Rows from block 3 of a small sound classifier, named by matrix and row number. Rows with one number belong to one neuron. Each number is 128 + 32 x the weight over its row's rms, rounded and kept within 0 to 255. All counts start at 0.
After each neuron's rows are labels from the 100 clips, of 14848, where the neuron reaches its highest value: "responds to" is what is common among them. Only what is clearly more common there than usual is listed. The data: chords played on synthesised instruments. In brackets: how many of the 100.
# fc1: MLP up (model.blocks.3.mlp.fc1.weight, 512x256), inputs 0-127
# fc2: MLP down (model.blocks.3.mlp.fc2.weight, 256x512, transposed), outputs 0-127

fc1.506 [ 87 164  82 152 132  96 171  67 128 118 131 138 114 183  95  80 141 119 127  92 128 196 117 173 125 120 141 130  69 137 162 130 155 140 114 176 144 158 170 143 175 154 124 185 161 142 103 152 182 176 117  85 146 121 105 142 108 130  98  45 197 163 131 110 132 191  85 122 148 194 173  82 100 109 158 111 118 113 116 105 123 100  54 178 114 148 112 182 147 180 129 134 169 120 147 111 117 134 134 148  90 192  73 110 153 135 113 163 112 193 165 154  92 117  47 137 161 108 162 122  98 152  80 161 148 136 203 150]
fc2.506 [124 122 118 114 117 169  67 114 150 132  58 159 186 177 123 101  80 157 168 103 107  85 117 114  92 145  82  49 149 152 126 152 110 100 137 116 110 120 161 138 181  76 113 140 160 133  95  94 107 120 128 103 136 163 112 127 177 132  79 121 107 141 114 135 169 159  58 141 129 120  93 129 183  91 153 137 141  68 144 127 111 132 126 160 101 128 170 101 139  82 174 148  75 171 184 119 109 147 115 114 115 152 128  85 140 123 116 148 110 161 103 143 129 110  72 128  86 105 116 107 104 166 127 160 143  66 185 119]
responds to: square lead (96)

fc1.32 [162 146 163 165 104 144  95 203 152 100  98 130 112 116 100 105 198 136 116 132 103 151 107 139  81 121 143  92 102 130 124 102 148 142 113  63 145 123 104  46 147 128 105 102 150 118 145 144 140 125 160 122  97 150 123  29  74  94 159 146 121 148 157 151 165 116 108  96 127 148 111 130 139 146  91  99 161 149 110 104 151 165 216 142 145 154 139 133  84  75 150 133 137 102 134 124 163 117 109 100 135 138 194 108 103 125  65  53  85 179 125 165 119 170 158 137 148 153 171 127 155 170 108 111  95  90  80 103]
fc2.32 [154 126 159  76 106 196 124 155  53 129 119 106 138 124 122 162 157 138 119 124 180 106 162 147 129 104 151 150 128 180  54 170 115  59 137  59 143 154 150 137 136 158 111 106 161 138 103 105 136 145  70 161 100  67 136 132 152 102  73 137 144 120 108  95 209 149 158 168 102 110 153  82 137 121 107  91  91  97 107 158  82 150 174 136 176 163 110 111 146 103 114 113 121 162 126 125 137 152 134 143  95 104 147 104 157  85 137 140  97 111 149 147 161 129  93  95 147 135  99 149 140 149 136 151 110 186 154 115]
responds to: thin (high-pass) (50); piano-like (32); pink noise (26)

fc1.500 [120 186 120  89 137 110 141 196 100 149 139 164 101 199  87  97 135 145 160 115 156 165 124 109 134 154 142 101 138 127 135 164 152 127 129 153 108 133 198 144 155 148 147 105 144 113 128 132 125 100 185 148 136 149 140 123 146 142  69  87 121 171 125 104 209 153  89 130  99 162 130 114 193 129 128  90 184 122 147 106 141 151  81 111  98 121 115 134 113 164  80 110 148 184  69 137 122 125 164 186 133 143 152 169 139  66 132 155 141  79 113  54 114 112 113  56  94 106  90 109 118 124 130 177 125 187 107 122]
fc2.500 [112 148  96 194 158 186 203 124  42 148 117 156 139 186 182 147  99 102 104 159 108 143 125 122  75  88 140 148 140 127  93  98  62 191 141  93 112 110  87 158 111 125 129 112 146  93 127  91 107 123 103 132  63 184 139  61  93 127 131  94 109 138 181 210 135 135  73 169 167 118  72 117 162  74 112 141 143 119 116 130 193 141 114 157 159 161 191 130 122 184 131 174  99 160 112  53  75 110 158 140 105  75 104 106 155  98  80 150 150  74 122 105 167 193 161 154 110 108 108  74 141 110 196 160 182 141 109 161]
responds to: plucked string-like (66)

fc1.330 [126 116 130 131  82 133 132 101 130  69 111 131 114 154 152 156 176  85 101 114 158 114 185 184 124 151 144 180 111  74 168 135 147 158  90 131 150 160 155  59  99  94 143 136 158  56  95 163 104 121 135 119 104 125 169 151 148  96 177 123 118 102 162 154 180 158  93 109 149 153 101 121 152 121 112 106 130  74 108 113 105 155 152 174 114 111 129 156 170 148 215 201  99 118  66 141 153 145 111 139 135  67 100 157 169 137 118  89 153 108 129 114 152 152 151 165 119 117 104 127 108 163 113 167  76 198 108 168]
fc2.330 [146 117  70 100 148 116 114 119  89 166 145  89 122  64  67 176 158 114 128  84  72 152 159 150 145 115 149 187 171 107  89  88 159 121 138 144  59 153 169 100 116 163 123 100 160 109 162 136 161 139 133 149 121  91  61 115 123 153  62  88 124 174 181 135 156 123  85 125 156 137 106  83 121 131 180 121 111 140  84  99  88 141 122 204 210  89 136 157 106  83 138 159  80 135 165  82  78  83 107 115 144 121  93 116 160 107  87 194 103 150 117 148 138 115 125 119 133 136 108 103 118 142 139 156 161  72 105 151]
responds to: horn-like (25)

fc1.488 [139 182 117  64 140 146 101  88 100  95  83  76 118 103 108 171 184 156 122  86 102  65  76  92 122 119 125 113  88 126 164 164 106 151 106  58 104 129 145 207 120 130 122 155 134  75 116 108  96  70 130 107 129 166 155 142  49 142  91 159 137 138 146  66 111 106  83 150 102 150 113 149 111 145 177 149 170  84 138 149 134 101 135 136 136  94 122 167 187 110 159 177 145 135  64 145 150 150 134 143  91  98 125 106 159 105 150 184 140 138  89 172 154  84 139 166  95 132 124 121 106 138  93 166 157 159 150 160]
fc2.488 [152 144 145 136 169 116 160 117 146 169 131 106 125 133 112 120 152 129 107 161  95 112 140 138 173 145 140 120 127 189 130 142 160  82  69 130 142 143  85 128 160 138 117 134  72  65 111 134  91 118  94 119 128 152  73 112 102 134 134 128 141 145  94 120  97 122 129  82 125 147 159 137 132 216 158 141 112 115 103 152 186 120 101 159 106  59  93 121 119  60 143  60 118 105 113 128  78 136 132 105 126 129 124 161 121 147 171 160  56 125 111  70  94 159 154 100 110 180 143 135 135  89 141 227 137 176 151 158]
responds to: piano-like (31)

fc1.151 [111 143  94 121 111  68 125 122 145 143 205 113 107 158 119 105 142 153 109 142  94 129 177  89 137 174 134  91 158 110  98 149 141 142 176 119 171 203 113  66  51 152 121 121 137 119  66 131 136 160 133 194 139 121  96 135 118 134 195 182 197 131 130 185 147 118  48  79 127  80 119 141 126 198 109 130 187 107  88 188  97 129 177 136  91 101  92 107  87  98 110  74 184 141 104  73 126  59 124 122 121 166 152  74 156  93 122 178 145 125 116 195 108 123 148 109 120 115  97  66  99 116 138 127 159 133 116  98]
fc2.151 [135 147 110 157 139 103 107 209 128 145 118  87 160 112 120 116 163 167 105 135 190 134 157  82 102 114 119 149 146 159 161 112 116 130 103 105 122 103 143 117 125 227  77 139  57 157 122  59 104  73 126 140 154 146 177 188 107 125 174 158 133 144 137 154 125 117 128  95 122 160 124 153 133 147  68 129 109  89 155 111  97 128 104 137  87 111 112 157 164 108 152 117 122 136  65 114 158  87 128 105 120 118  68 142 136 105 127 157 152 214  70 132 146 179 124 120 141 153 131 117 139 156 194 134  83 103  97  91]
responds to: organ-like (40)

fc1.85 [137  73 107 165 141 103 133  57 126 124 202 143 176 119 126 106 115 157 127 102 167 115 172 132  81 107 100 156 110 118 155 142 154 126 131  94 120 128 150 136 137 154 190  85 105 158 112 160  89 217 103 140 164 136  92 113 143 158 137 105 156 182 161 149 124  95 146 133 126 151 170 121 140  72  72  50  81 124 165 108 130 103  78 186 119 129 131 152 153 117 109 104 152 154  94  87 162 129 154 128 119 155  46 144 128 157 126 122  93  86 139  64 133 166 111 110  91  96 122 124 124 133 155 163  92 147 131 138]
fc2.85 [ 67 126 115 131 173  99 158 123 152  92 184 151 160 135 120 120  85 192  90  92 120  91  86 138 152  79 123 130 111 119 100 117  82 113 150 167 146 153 106 125 213 114  83 126 137 138 157 131 138  80 150 117 132 146 220  85 159  98 189 132 143 156 151 178 194  85 152 132 105  67  84 115 160  93 117 115 112  95 149 122  52 189 179 115  99 138 154 156  85 161  88 107 136 150 143 152 153  95 183 118 105  76 111 104 119 144 124 143 151 169  45 134 177  97 149  66 144 138 114 160 109 142 153 122 125  81 136 156]
responds to: square lead (98)

fc1.358 [135 120 146  80 135 148 105 145 160 149 110 162 178 122 122  80 107 130 129 119 106 140  73  84 112 136  45 115 127 115 120 119 143 104 152 124 156 163  85 135  79 149 137 155 118  41 150  67  92 110 107 167 170 141  99 190  73 156 160 150 101  63 149 116  91 100 115 160  55 132  96 171 179 138 134 107 159 236 175 111  92 155 178 128 136 135 182 139  83 158 133 135 111 159 191 168 186 133 152 108  50 115 109 120  68  94 107 149  82 111 142 112 128 117 106 118  88 173 120 152 197 112 109 141 158 120  96 112]
fc2.358 [121 125  76 111 125 118 110  91 108 106 106 138 142  76  96 139 110 114 182 140 150 117 144 143 148 115 122 150 156  81 109 113  85 126  74 140  87 152 169  97 116 127 148 175 118 114 151 141  49 173 122  84 129 145 109 137  81  97  96  92 229 129 173 132 140 153 134 180 136 155  80 140  86 120 100 100 144 147 120 146 111 141 163 137 126 152 143 133 123 141 118 134 138  84 108 109 127  91 118 144 161  89 104  75 173 251  98 185 127 120  55 140 116 143  91 115 145 156  90 117 138 110 109  84  26  80 132 135]
responds to: organ-like (37); electric piano-like (25)

fc1.387 [134 164 163  94 120 133 133  76 140 131 119 160 118 158 146 152 145 156 164  71 154  84  82 208 112  94 142 135 111 102 148 184 123 144 131 100 106  56 140 182 166 133 104 144 165  92  89 149 157 135 124 125 141 215 108  78 173  55  81 126 110  95 117 111 147  80  93  77 139  95 117 131 109 183 153  80 119 178 118  74 127 152 130 124 104 113 112 113 124 139 137 137  94 157 139 109 103  85  86 180 151  87 120 201 143  97 121 173 135 173  59 137 147  75  84 106  96  54 157 129 119  88 118 140 138  79 167 132]
fc2.387 [137 184 131 127 100 124 156 194 176 233 117 138 125 109 113 145 187 149  95 168  94 135 129 151 130 114  70 201  31 186 196  83 183 155 151 149 109  93 118  45 135 135  93  97 148  65 120  98 160 111  67 161 173 127  76  78  85 112 101 109 130  94  93 122 143 153 124 139  89 134 143 170  47 163 142  87 107 130 101 141 184 103 123  79 128 105 105 135 137 124 187  97 112 159 112 117 116 161  93  91 103 181 148 126 114 155 166 122 127  93  86 136  96 158 171  84 124 148 138 122 127  68 100 122 134 152 110 133]
responds to: piano-like (83)

fc1.425 [162 149 168 138  76  88  88 167 139  88  70  95 102 138 129 142 114 130 180 122  96 102 125 164 154 122 143 124 108 131  98 120 116 121 132 119 123  93 113 166 149 100 104  97 184 101 117 149 118 187 147 187 147 123 115 129 130 150 144 132 123 106 124 136  76 167 133 162 131 127 169 156 115 123 135 149 167 121 134 151 143 131 160 196  93 103 129 107 136 149 117  75 167 149 129 132  99 106 188 207  88 158 132  60 137 110 107 115 211  84 145 134 100 135 140 130 158 145  93  58 121 200 140 108 170 133 172 132]
fc2.425 [131 162 183 139 133 113 141 103 132 106 193  98 102 126  67 121  89 145 101 116 122 125  92 117 163 120 129 123 138 147 134 123 132 128 148 138 120 124 164 116 147  97 150 104 148 115  98 113 136 129 103 126 150 131 132 131 187 145 145 159 137  59 127 109 109 165  57 131 181 159  98 146 153 167 142 121 123 114  70  88  68 134 134 105  64 122 148 153 170 160 133 104 135 101 166 147  65  84  82 118 130 111  55  97  76 140 153  85 159 189  96 134 158 118 146 216 127  80  83 179 112 135  77 152 132  65  74  53]
responds to: piano-like (90)

fc1.51 [159 116 146 113 100 129  90 168 199  97 126 147  96 117 235 105  96 141 120 131 136  93 151 111 142 141 134 102 176 117 154 155 173  87 115 104 119 103  86 163 160  88 112 240 133 121 153 139 110 126 158 141 118 102  34 140 143  90 176  55 137 101 126 151  94  79  97  85  96 132 209 138 157  98 158 127 161 135 142 124 123 129 122 109 151 137 147 123 103 190  79 167 153 150 180  74 136  75 163 182 158 155 151 116 141  90 170 131 121 160 148 139 121 124 102 143  83  93 114 140 110 155 106 118 135  87 115 110]
fc2.51 [162  66 152 134 175 125 121 122 151 121 159 170 125 104 127 132 109 110 197 192 165 126 101 124 173  83 147 116  68 128 126 113 116 126 132 127 106 106 128 156  62  71 207  87 127  83 110 147 136 178 109 104 137 173 163 148 123 148  97 148 118 138  94 124 101 138  84  68 169  54 155 133 130 115 106 134 103 198 184 168 161 136 108  98 110  93 115 181 157  99 116  72 144  84 168 193 163 152 126 109 115  83 132 198 124 133  58 137  83 146 164 103 131 112  99 135 145  75  99 108 126  97 104 110 144 129 186 143]
responds to: organ-like (32)

fc1.193 [178 115 138  83 119  79 166 152 109 170 100 188 104 126 129 112  94  65  87 210  95 137 142 120 168 138 170 179 101 172 102 137 117 155 107  97  52 117 111 141 113 135 120  80 102 140 114 133 152 185 138 172 162 173  68  97 136 125 138 100  94  99 148 139  86 106  77 145 152 128 154 151 142  64 115  96 138 172 129 131 171 102  86 110 129 144 148 183 116 152 120 156 135 101 108 163 146  83 141 147  74 173 120 103 143 165 143 160 114 104 162 135 139 216 103 122 134 173 100  53  73 155 139  81  90 128 108 119]
fc2.193 [153  70  79  94 121 107 108 123 161 156 118  98  81 163 165 161 110  82 156 148 103 139 172 125  71  94 138 142 142 103 174 157  80 161  38 134 123 154 194 105 108 117  87 124 128 132 111 100 112 187 133 134 109  89 113 133  79 139 151 123  99 111 165 148 104 149 140 108 108 184 158 161 104 184 127 160 162 140 118 126 149 159 119 109 152  62 138  92  99 116 120  62 194 143 102 135 141  83  91 135 188 151 100 135 167 171 164  97  94 156 146  95  68 126  75 137 139 146 114  79 105 150 137  71  68 183 102  94]
responds to: piano-like (96)

fc1.162 [ 91 114 158 167  96 137 147 117 182 128 166 181 175 108 169  50  96 125 123 158 184 139 165 155 196 122  51 173 119  97 113 109  82  64 110  99 165 122 113  93  58 113 128 135 108 142 133 161 158 120 104 165 137 124  73 120  89 126  60 184 163 160  66 142  81 103 167 177 109 110 103 182 144 110 144  79 130 133  95 103 144 113 133 127 153 143 138 110 125  81 159  92 201 142  77 139 129 191  98 124 107 113 116 144 134 172 161 162 124 158 163  68 125  98 109 127 172 106 152  77 110 144 123 118 103 108 165 140]
fc2.162 [102 140 112  84 134 113 109 164  96 119 145 134 139 136 152 161 145 132 134  77  61 201 115 140  88 106 106 124 101 165  86 125 123 162 132 128 188 102 181 107 135 141 110  88 116  98 174 169  95 140 148  69  86  87 104  84 104  89 161  93  82 104  93  72 107 147 160 103 126 112 166  90 133  93 129 127 140 180 144 152 118 151 134 133  89 140  91 108  97 137 137 164 118 140 175 138 156  80 169 149 122  93 117 155 120 160 104 137 134 149  99 134 141 127 144 134 124 126  58 101 112 120 134  73 115 139 151 156]
responds to: square lead (98)

fc1.69 [102 152 116  55 137 189 141 105 135 137 152 156  90 138 106  84 100 141 131 151  92 165 113 188 117 198 127 141  99 135  97  97 161 139 120 148  93 127 142 112 165  88 128 148 101 120  92 140 178 182  58  82 176 199 103 165 123 101 138 104 124 114  77 111 170 132 183 126 170  92  66 120 109 150 132  68 154 110 116  92 144 127 174 141 159 174 153 140 111  92 150 105 166 172 128 106 153 172 136 150 112  79 124 193 127 115 127 131  98 165 154 130 163 109  96 167 134  64 133 107 133 140 101  31 146 111 149 130]
fc2.69 [ 94 105 122 121 170 146  68  78 124 102  85 166 174 159  66 120 127 125 130 131 132 134 116 136 103 102 104 139 171 150 169 146 183 128 113 149  79  20 177  76 150 136 103 119  87  90 160 126 163 121 106 153 115  90  90 136 157  81 166 189 180 152 115 143 158 205 178 133 179 117 122 105 132 115 140 182 136 171 130 141  98 158 128 122 131 192 126 140 128 171 136  87 109 152 147 123 164 145 132 114 132  88 126 142 160  79 149 168 176 116 136 151 128 177 187 116 112  84  85 158  79 115 123  77 149 113 119  84]
responds to: square lead (100)

fc1.6 [108 178  44 149  84 112 152  93 118 157 107 122  54 110  72 161 138 154  75 214  84 171 156  45 125 116 128 137 167  99 135 122 149  97 176 144 111 120 112 165 144  97 119  92 193 180  99 118 105 125 171 174 149 238 105  93 122 133  94 142 129 116  88 140 159 172 149 130 120 117 133  96 112 126 158  99 123 174 128 130 109  99 108 127 108 105 160 144 193  95 135 151 117 131  89 135 153 105 131 125 119 123  93 162 157 126 120 170 103 127 126 122  99 117 152 102  75 111 139 107 131 166 154 129 167 165 103 149]
fc2.6 [142 124 107 140 131  76 164 160 147 119  96 105  96 144  51 138  91 151 132  99 129 139 105 112 124 117 163 121 120 163 136 118  87 139 156 136 127 162 163 163  34 181  75 131 132  78 104 105 132 129 160 141 133 129 100  98 163  83 132 132 157 159 172 144 100 164 124 120 158 128 161 163 106 155 151 155  90 162  86  88 208 100 156 123  87 166 102 108 102 177 128 101  98 128 115  83 138 111  82 165 159 140 121 120 114 126 125 131 150 123 132  90 158 106  60 124 137 151 127  89 152 124 126 111 145 172 165 126]
responds to: horn-like (31)

fc1.484 [132  99 181  98 164 158  76 124  84 111 154 144 115 173  86  88 183  75  83  74 104 116 165 127 168 138 185 104  87 132 118 166 111 167 100  98 137  84 178 158 197  82 144 131  50 125 156 105 162  81 103 123 120 124 161 121  84 115 100 111 182 167 115 181 125  98  95 169 110 138 189  68  91  94 110 115 151 118 155 110  92 150 137 150 117 116  98 101 132 119 122 112 138 131 117 102  99 101 123  84 114 147  64 148 165 105 178 106  95 167 137  77 183 113 165  95 113  71 121 152 150 140 112 124 104  99 101 100]
fc2.484 [156 116 170 116 107  80 159 132 136 131 157  79 114 169 144 135 150 111  97 153 156  90 125 109 157 118 135 124 151  86 157 144 140 197  85 146  65 111 110 119 102  73 150  99 116  77 160 196 121  90 158  75 154 196 132 135 166 111  94 158  98 115 134 106 155 189 150 142 126 138 145 115 104  64  81  68 119 135 105 125 158 127 141 107 163 112 186 161  73 189 125 102 161 173 113 107 138  91 183 108 192 140 152 126 147 154 120 105 127 185 129  69 116 157 113 113 111  45 129  73 141 177 164 138 146 110 146  67]
responds to: thin (high-pass) (37); white noise (34); instrument: plucked string-like (26)

fc1.225 [165 121 142 113  92  75 121 176 123 123 107 169  94 109 169  92 115 162 152  86 174 115 158 101 150 114 123 109 141 137  85  77 144 116  94 178 138  95 140  97 162 151  78 164 167 113 111 145 132 149 143 214 226 143 119  90 122 132 151 181 155 130 107 184 132 174 134 127 158 149 109  80 126 125 209 135 108 138  76 110 144 143 124 134 181 130 174 208  95 155 115  67 123 158 166 124 123 132 196 116  70 103 173 104 124  74 164 150 173  77 168 148 141 103 106 153 135 104 124  74 141 131  82  90 190  87 147  95]
fc2.225 [138 111 130 158 114 156 118 142  96 188 159 103 128 130 111 134 129  92 133 143  88 156 173 121 121 117  99 106 112  97 130 149 113 199 183  92 134 143  91 111 136 121 133 130 126 139 159 192 132 134 182 129 128 134 104 112 148 136 118 119 120 189 116 123  60 185  95 149 117  91  63 123 103  76 142 179 125  35 166  92 136 139 131 161 128 148  82 239 102 156 165  97 103  99 141 133 173 197 111 164 106 155  92 153  94 142 163 133 123 149 133 126 121 122 109 161  88  86 178  92 122 118 114 115 100  94 120 142]
responds to: piano-like (43)

fc1.185 [162 100 133  67 164  93 113 118  91 110 185 127 178  95  82 186 169  98  96  73  68 188 124 110 175 137  83 204 125 119 158 157 140 141 172 141  41 142 143  83 147 115 136 150 126 123 157 105 169 132 200 138 171 167 150 105 138 108 124 126 126 173 148 156 129 126 108 133 155 147 131 119 119 116  83 101  99 164  97 148 128 147 143 102 116 139 139 109 168 127 164  94 105 182 144 120 128 123  98 165 123 163 104 136 123 101 117 131 139 169 104  99 152 184  83  74 133 102 125 165 111 118  49  76  92 155 169  90]
fc2.185 [171 113 108 109 148 120  84 149 139 202 118 151 113  80 140 125 174  66 159 141 169 216 119 132 110  75 131  79 109 115 167 155 163 123 140 145 122 128  89  97  97 106 113 155 130 156 157 143 125 129 150 110 135 102 148  82 165 140 117 147 113 117 121 133 118 156 133 156 160  69 155 141 115  87 114 150 129 104  92 132 119  88 146 165 138 167 116 155 112 207 113 172 109 131  92 134 148 142 167 145 132 164 167  78 119 160 114 114 178 104 117 137 150 107 115  67 104 138 166 102 119 127 192 199  96 140 128  71]
responds to: plucked string-like (45); marimba-like (42)

fc1.87 [108 137  96 117 174 114 152 131 186 144 140 132  85 108 121 128 133  97 106 114 214 109  96 173 183 101 117 142 170 157  95 121  73 142 151 109 147  87 131 138 103  79 114 103  99 112 156 133 135  94 130 156  58 112  93  79 105 185 135 108 117 188 124  96 115 128 118 123  92 167 174 175 160 141 167  97 161 127 155 144 138  69 106  93 112 116 160 119 157 129 102 141 102 125 156 148 113  69 129  92 144 103 155 124 108 107 146  91 140  40  87 115 102 157 123 107  91 114 184 108 135 110 157  74 117 109 102 184]
fc2.87 [159 143 108 144  68 107 112 143 136  61 126 178 177  73 113 170  97  92 134 126 125  47 118  82 137  81 153 129  78 123  99 130  95  86 118 112 146 127 173 142 124 135  89 138 138  57 145 168 131 112 162 201 121 119 120 140 157 164 119 133 120 110 112  68 161 160 122 120 147  93 129 158 132 110 166  84  89 136 107 121 111  82 149 143 145  97 126 145 113 132 195 109 132 174 130 119 174 156 188 131 111  95 115 108 114  85 145  81  97  98 147 139 144 107 146 128 101 117 156  93 167 134 122 185 123 146  37 144]
responds to: horn-like (95)

fc1.279 [203  76 169  96  78  80 147 176 140 149 121 113 162 160 118 142 117 110 141 107 128 111 114 138 123 164  95 151 132 132  99 149 112 163  83  95 171 132 207 116 192 114 141 113  63 128 129 131 116 137 131  87 173 129  60 121 115 118 156 148  82 149 228 142  83 134  84 142 109  62 137 128 167 111 170 111 102 115 119 122 140 141 101 128 119 124 100 130 131 195 102 188 172 158  75 160 169 162 148 122 157 105 145 115 120  46 160 141 142 165 132 169 119 159 120 123  87 115 124 150 121  95 115 146 159 120  72 115]
fc2.279 [ 77 156 160 176 130 133 116 111  30 103 100 108 164 192  94  89 134  84 118 136 134 139 123 186  85 152 134 122 136 114 151 155  42 121 146 136  78 130 156  81 128 126 155 170 122 101 159  96 111 182 123 133 101 132 136 142 182 140 158 146 149  62 221 141 160  93 170 125 137 169 126 133 145 189 127 138 219 105  89  90 101  78  71 132 114 115 107 156 134 137 131  85 118  83  99 115 129 128 155  90 113 168 142 103 177 103 135 121 124 167  99  80 121 111 147 115  92 153 190 133 127 152 122 121 218 131 106  98]
responds to: organ-like (36); muffled (low-pass) (34)

fc1.231 [186 211 156 116 145 161 132 162  47 177  63  87  84 153  85 154  69 156 120 121  79 153 130 149 129 113  91 127 162 142 112 155 119 125  99 185 165 120 129 122 141 141 171 116 129 125 150 126 162 172 119  97 113 157 127 144 147  90 134 148 172 136 114  91  70 141 151  80 161  84 143 119 145 153 134 123 180 214 185 128 160 150 150 139  95 146  92 153 134 137 143 218 172 158 169 141 143 108 132 168  97 109  56 164 128 135 139  82 108  96  66 126 179 121 154 155 145 128  92 158 140 125 144 112 133 113 133 101]
fc2.231 [123 150 111 175 109 146 118 108 202 125 158 178 150 109 127 143 120 135  90 110  45  77 122 160 104  96 171 151 105 119 136  47 115  96 158 107 146  88 128 167 179 123 114 142 120 126 154  96 176 118 155 101 101 109  99 122 100 167 128 139 115 102  87 112 154 141 132  99 130 150  86  95 112 101 132 177 160 105 133 161 152 134 118 136 150 149  94 138 193 105 146 125 173 140 118 135 162 190 122 118 143 133 101 130  93  67  83  80 110  75 142 167 154 108 144 107  53  89  91 107 116 120 105 168 152 140  78 216]
responds to: piano-like (61)

fc1.397 [ 91 107 133 128 142 235 111 119 191 132 108 152 125 149 193 129 131 133 130 161 127  92  68 130 103 109 172 130 178  91 115 105 101 103 188 110 147 149 141 166 120 128  52 125 115 145 140 154 171 117 143 187 149  95 127  74 150  83 159  83 181 113 123 141 169 109 113 124 101  99 204  61 162 116 133 128 140 136  74 151 101 167 109 152 124  98 165 169 128 122 146 124 135 128 114 142 176 143 144 130 137 112  85  81 104 120 149 127 119 113 118 187 156  95 111 128 177  89 106  95 116 131 127 147 186 120  92  66]
fc2.397 [146 137  99 149 143  58 170 129 103 158 144 133 185 133 149 174 153 162 113 110 179 149 120 140 103 131 151  89 159  73 129 142  95  88  84  85 156  93  94 153 159 134 152 112  82 154 115 156  82 149 103 159 106 103  77 207  90 135 129 135 168 181 129 154  79 115 127 152  67 107 138 162  96 140 113 108 186 124  93 113 112 162 148  66 100 118 135 103 115 105 144 102 125 161 184 129 109 130 172 122 110 155 153 146 149 155 113 160 150 160 124 129  90 127 119 130 120 138  83 123 141  93  93  82 123 120 179 123]
responds to: organ-like (51)

fc1.411 [113 130 176 131 125  36  89 168 157 120 127 129 120 171 145  75 110 169 184 167 156  90 214  61 153  77 113  76 121 156 170 135 113 172  84 163 148 137 119 163 122  95 108 156 141  77 115 116 112 142 203 132  69 156 125 124 139  93  78 112 157 101 123  74  88 119 117 172 130 192 119 148 127  72 147 129 150 103  85 105 108 145 153 179 139 120 149 149  72 105 122 132  92  96 130  98  85 109 130 124 132 117 137 119 152 105 143 141 120 125 143 105 150 123 126 165 157 137 113  87 105 109  97 108  89 114 144 164]
fc2.411 [ 94 125  93 135 110 157  94 105 100  91 140 151 172  94 126 158  79 144 150  79 152 147 117 132 139 149 142  95 166 140  80  92 161 149 126 102 113 141 190 110 154 142 109 153 204 165 157 151 190 115  91 144 109 148 142 133  86 130 165 141 106 111 141 116 138 118 139  84 125 141 158 121 141 117 192 148 160 137 184 201 107 127 133 141 137 134  94  95 190 116 157 109 118 124 132 166 133 149 146 101 127 162 164 149 170 116 135 155  93  58 151 102  40 138 176 123 184 108 136 122  95 124 148 108  57  96 133 152]
responds to: horn-like (58)

fc1.164 [118 188 117  68 112  68 138 158 162 125  63 128  62  85 170 172  92 168 179 139 174  75 106 138 125 191 114 126 125 110 178  37 127 115 151 131 181 166 115 183  49 127  57  83 122 145 144  91  94 104 113 112 145 140  52 121 101 117 136 136 132 115 138  57 100 154 119 126 150 129 188 138 130 123 129 121 153 128  74 114 111 163 112 106 112  94  82 125 105 101 143 123 145 115 159 111 109 169  86 138 102 147 116 128 141 130 150 105 129 150 123 156 118 150 100 173 163  80  77 117  84  97 114  70 132 207  59 139]
fc2.164 [133 100 138 112 151 138 151 149 120 191 142 125  98  90  96 140 119 158 166 131 171 139 100 172 126 144 136 132 113 108  82  92 171 183 116 144 136 147 113 177 134 128 118 138  72 133  86 146 157 201 168 128  96 169 148 161 138 161  82  87 160 140 104 221 112 122 112 160  60 146  81 105 129 157 128 126  91 112 147 137 126 145 138 128 160  91 114 113 197 126  79 148  96 206 178 159 102 112 186 168 151  89  61 141 102  74 138 103 102  72 226 163 121  70  28 144 183  97 152 148 113 160  79 123 137 126  88 133]
responds to: organ-like (84)

fc1.54 [ 86 145 151 108  98 111  86 111  98  96 142 159 205  65 114 108 122 166 138 122 134 135 140 149  96 131  65 109 116 108 153  53 121 113 138 108 126 157  90  98 106  93 104 133 197 147 100 148  81 164 205 107 127 131 158  70 123 114 100 159 152 137 143 163 161 139  93 132 155 159 112 161 139 163 114  52 185 139 133 149 101 138  82 118 136  88 179 117 114 129  95 148 131 126 109 110 105 177 155 154 147 140 122  64 100 122 131  51 125 144 157 147 127 187 157 159 171 115  92  91  92 122 147  89 128 183 201 152]
fc2.54 [163 173 136  48 128 135 116 159 139 142 146 113 131 173 174 111 169 143 184 102 141  78 169 147 145  77 106 138 164 149 110 152 119 171 112 176 137  86 128  58 131 154 100 146 199 139 119 136 106 114 123  92 120 102 108 165 131 119 133 179 137  69 126 108  68 148 112 133 160 134  84 165 126  91  86 105 133 150 185  91 111 157 145 103 134 110 113 106 212  75  85  77 134 183 208 144 121 122 175 101 131 115 120 118  94 153 122 126  87 168  88 125 109 127 182 157 128  97 154 152 175 222 121  92 131 138 102 143]
responds to: piano-like (52); clipping (31); text has "clipped" (31); instrument: vibraphone-like (27)